A small image FSQ autoencoder, trained from scratch: encoder widths [384], soap at rate 0.0031.
Rows from block 7 of the decoder, named by matrix and row number. Each number is 500 + 50 x the weight over its row's rms, rounded and kept within 0 to 999. All counts start at 0. Numbers have three digits each. After the name is the row's rms in percent of the matrix's.
# conv: 3x3 conv (decoder.decb.1.2.conv.weight, 64x64x3x3), inputs 18-23, a 3x3 kernel for each
conv.0 075:479597496503545480482529421451522438524579469452436485447531496528477407432508464488576489416462466400499447545465454438571496521600486492536499498375536526525441
conv.1 089:538417516438481537471428468498507503534570563548542467491525377520542494455541430458538544453555466501493584475512439575479490520512478503535521552327504499545562
conv.2 090:407525490475569416408430424492498483484505513520468527550528563415535468393500499480491528541493494550501501504408452541542424479414420527521488544400522535568514
conv.3 076:580407486539492514441579518537443480476556508568473497447498390497518558390472405516537469572429553503501518593508557527501513539505524568482532493537526541514494
conv.4 098:578493509414452516561538505496470484529515461431427577471506525486551484554496548500533470507537532553508455454567481508500548479586461513469536522465481466512464
conv.5 137:456528453612517512482473460433487407507424551605513596468509488513499502532507541529516511521510493497528461513499478507539472462546482424577489566490437545444512
conv.6 117:516528592479533454458507527501521452530527531461476502512496513537512478441515497449507494472561501476472586480475486506595477481466498483507519486530486526482524
conv.7 145:451459433527474541539523449484537465540501532506521494481441488541490403450478483491502528498524487512508583575488524529571481513517479462531510551522479474480466
conv.8 077:515443472542531516423527485461426467457508509489487496484511389514474418558478427466515457483517519418422488589507476601592557540538530527468514501521505490455526
conv.9 084:581528452573462584522560431498529473477584541449510434518526439554430528604547481448523435520526482525525453495476527438495483427436464465442474478553499488507500
conv.10 094:507605528447502467532434478449449551460544521431465513470544458470541524505486487452481493493432506521579470443539538520454526536505478491470492546484463500553509
conv.11 118:440455407441519508496453492478500495438505498494501464567520486528445430535489460494508478595500534467504531509480492483502505466499505509494507484529490519514528
conv.12 137:467551506493515520456532508502398593505527552354495582508514469457559434468453568489471499505561595489471534525522470481556594540488430501464502471487495561472524
conv.13 091:491524532473462473465558546486549474543419526488518480492501433513484532404513475478473431424535512497501384536525508486495456565493498462462486411486479488464508
conv.14 139:466431483471433510502572515525462577493492494468561428553526526496552511429459503520515451509575504512488461490465453478502491560461538565568537444464505501499481
conv.15 133:523485458466497489479504498503502516530520548449562411497498488463447506547549460540480528482504445463549549473496502506559497467506515545490446505484572434539471
conv.16 079:450545426558559387440470495478521438536561534513501479374471401406527372375466376476583502532512508490470492534536488555544484493562509489504437415397561494524466
conv.17 075:508421484461412525532545511536559535504310489480550583396467418496558442416429473477531468502502450603448506410624438461519544482515536406603449537589543465479483
conv.18 106:529493455409540441495399575511517544503517429428465487552538500387559497436478447487482505516475494523481465534518480462457443547438527552468492441533493573467531
conv.19 101:480551498446393523518498508532487565513411490547567535502447396404423413466383480520564493543555432511480511550457541572549509479489574587474539498469469456442509
conv.20 078:581472492492548518595479477508453556437450540509464495494526437487361481384494421389517461531517488482574383544529518467461506517458538586451546516557361482539553
conv.21 091:565474451447546516479496449524482470460500526516525489497586610457437456419522588541512500520517563459568534465477455557581524459456431496414443496646450536459504
conv.22 155:490501542493558524520468408525544502490538535475464500453457513451404539469424530524470515593481387495494480535489501560583422512514460515475503513600434518440428
conv.23 068:491507513491415500556448500522532521494464456568551492475512494578450519452629498542527465520400523487596466583491488503500520454435415507492500499551479499525503
conv.24 083:550514468534538447431487522571424551445473403567503471482531564451522499546543608530488505463471412553499586503480488411590387537512427563437490420564497499471487
conv.25 096:483457415493565419436407488615497598491473567565532536429530505544482446495515590512508514492442450471448528426491420483566473457533426466513416506617513444525456
conv.26 106:481507500485522477524545474481493453505608497511473539470468530466478503438589440449516487516499487542586470490522517523512451539515545462525510496419459467518516
conv.27 094:546495511434450572542520498497397462500518430462440476445528415554531645459591465382535420459432503439489470481540460471498451500421548561475604480497497585504609
conv.28 086:532455533499356541511597481509467545518577497491512523439482516462656433422474479522501490429499420496551567417481509573529450453553459411506381468483404428409471
conv.29 109:512401558534498450450474467461486453434446516572516493519474579596498458515486504475516513549566442480499525483514528455543601450494482517515497511520530490525516
conv.30 091:546476503477652456503529532482516503404531505551423514534458585559493445501457480484592536524479502502530552506519459539529493463483534447415511493572422518527531
conv.31 087:424464447468355475448534538524517508480461468447521491582543576534505513530562496540549501499500537518522563507454456482583509480504469474489445460560449479461430
conv.32 090:518468515521459486557485485518562476556491543520482479512468491463427486538520518486505499559514501449482396528537482545563528527575567477434481405537522511446479
conv.33 069:489527461515574511450525454503530449551523511471495527491558565622604549544559576466510418533551533546501431518420555502471459604534592479492467510465561509480470
conv.34 080:455435504466498498480414539499487482499435486516513507455504570493526408349553486534507563559464550598543512471520437532420465483503489446530484468487447493423503
conv.35 091:418531436390556581532447469436519494573468502489491486536474511456459484562551585499427485460468509456540489468465557521607496492569526408524449559622467438517432
conv.36 103:559482548549458388444509581507555450414571494519496442524429506482642477529429491460499530492502503467533519438538510481544509563540479482485480524487566486535465
conv.37 083:605557490495499524443483510534524583496517510454544511439407474464501539425469400508507566472553541528445533435552453465478507497559478439477557629436418478570503
conv.38 114:415584444499496520548527549490513510538480499485487554531432451416457489542537497461539484462468459456492486507545547548471484442479514527473506467521502471503523
conv.39 100:400496485476576539445469434481489508534471460489507529558578596531586519556515524534466518515590479538532460466509431494536518544436550429487477531555473484424531
conv.40 136:442413470494610514500508483482460509526481468472562485468492466500506468545471601516535503505582506533395386547559505486483538477465488486551525461534520518481465
conv.41 084:521512517461506542517555485503485493504491559474539468429497459484457438454433368537480455549505495456552444510508564431439551427562490538450509537529499507463516
conv.42 095:505404585437425453496488495508480528456428409491458505467505485492538494513552410564469521500377461487519516506539507531249468474455499510514508457481477503506506
conv.43 111:511484443445581481495503559512484533515464527522508456538522442503505477469480478474514544488503529479435464515423486503565524502564466529537558461510501512472471
conv.44 116:549521498449356518520560492497487499521531498480496497578434544511505463482431454568582527522505550532478509456557454536463444445524549429484477493519471497476522
conv.45 080:552577481491457477470483521446513451509492492483512505469458497537414447488520518387530475564490469414599444559514504602546454537568520509454488528505440436533506
conv.46 105:482402498560564558421520547482511414519570510504535479540481404445573465491437508493528579428574626457404501491520506496517557523422556503499465479515550538505525
conv.47 121:518480521502504456489488485509492538481522444514522430539495483488547489567463518498435501500555466523504416473528454502479485464569536553528509528484446530434528
conv.48 091:510536460562587458436471499542583478517554559561627475510476541570541442489452482506483476416556548411491471482565457513558494519546511527512555499437482564465537
conv.49 077:495530525589416578566565514455438423489497472459447468527487500422474380507484574507569556488575467523591550472547470469504570517503550457494436329601389484412457
conv.50 081:557503523533467581554521519535500523580492515486536503511444547524530455516465478508514470480478531489600543430467533537582415496451499471555456542591588500485470
conv.51 128:526496508482523476448470523544470521527499484511471546560581608499496548470478603494471493495575513527514464498483477472628560543421490483490477526508507520517563
conv.52 086:552535528505533496515496570450492377385639484488405455528425452422423481479507383449567437523498512413470449528464498499502608545497575493489517401509475542537464
conv.53 079:533495451557578398442447503480491504450561446557504466465509481444439470445448443472519509486466458595481605541595497621616613536573550549523538538373610500525514
conv.54 083:549523520488512504549515511495552484523644404410451464481528522429556407496505445526457519558421515464490457469478527474447538484436470484504528518498530490520508
conv.55 083:498542453534532515516574510440471486472498517468495512650446558452579398694400549567438530454652515501447444460604480468549502479527472389521436535528463507546481
conv.56 099:598614488462577494434549415503504523475424549456586532534515547510493471476544526507541512506567486528542525546540451466555554487531576509539552421517550457482520
conv.57 095:472567501429606474504443468476418483453492535519459484515416509484469480505495505453434488546536444405509463467463479594610572486517410528451487495515485525467569
conv.58 152:418441520587562512460478500475517486537550526506498507488504411447458498545543495511443542523598467457472495521512492511521542544504505493542496527510471495550504
conv.59 098:404571437518508522504518445503511497517545457507511489505544567524494572541607647475516520485583514529392502505495490537642492504438475458497464511479499505511508
conv.60 078:505437453476579528457522460519460511496498497519454518469473444542493505509540578521543534495491483489491459498529454447432545545438540498522526489486433483496533
conv.61 079:513442488509570424521328564491484467528499562469459438497479514511469490540478509479419530428537528520417519494497500503552439509585487555631511570294643507465552
conv.62 096:495514522471541488492525414455478491550485526451488463348485428453472578571444503501445517499470462533507545496466694466535502556482508496488467556450507567455507
conv.63 060:466542451534428474476586449474549443525546575521486472367582363447400498429629501450545509521466576515531563497491483547659655483507504474583434502485486490507443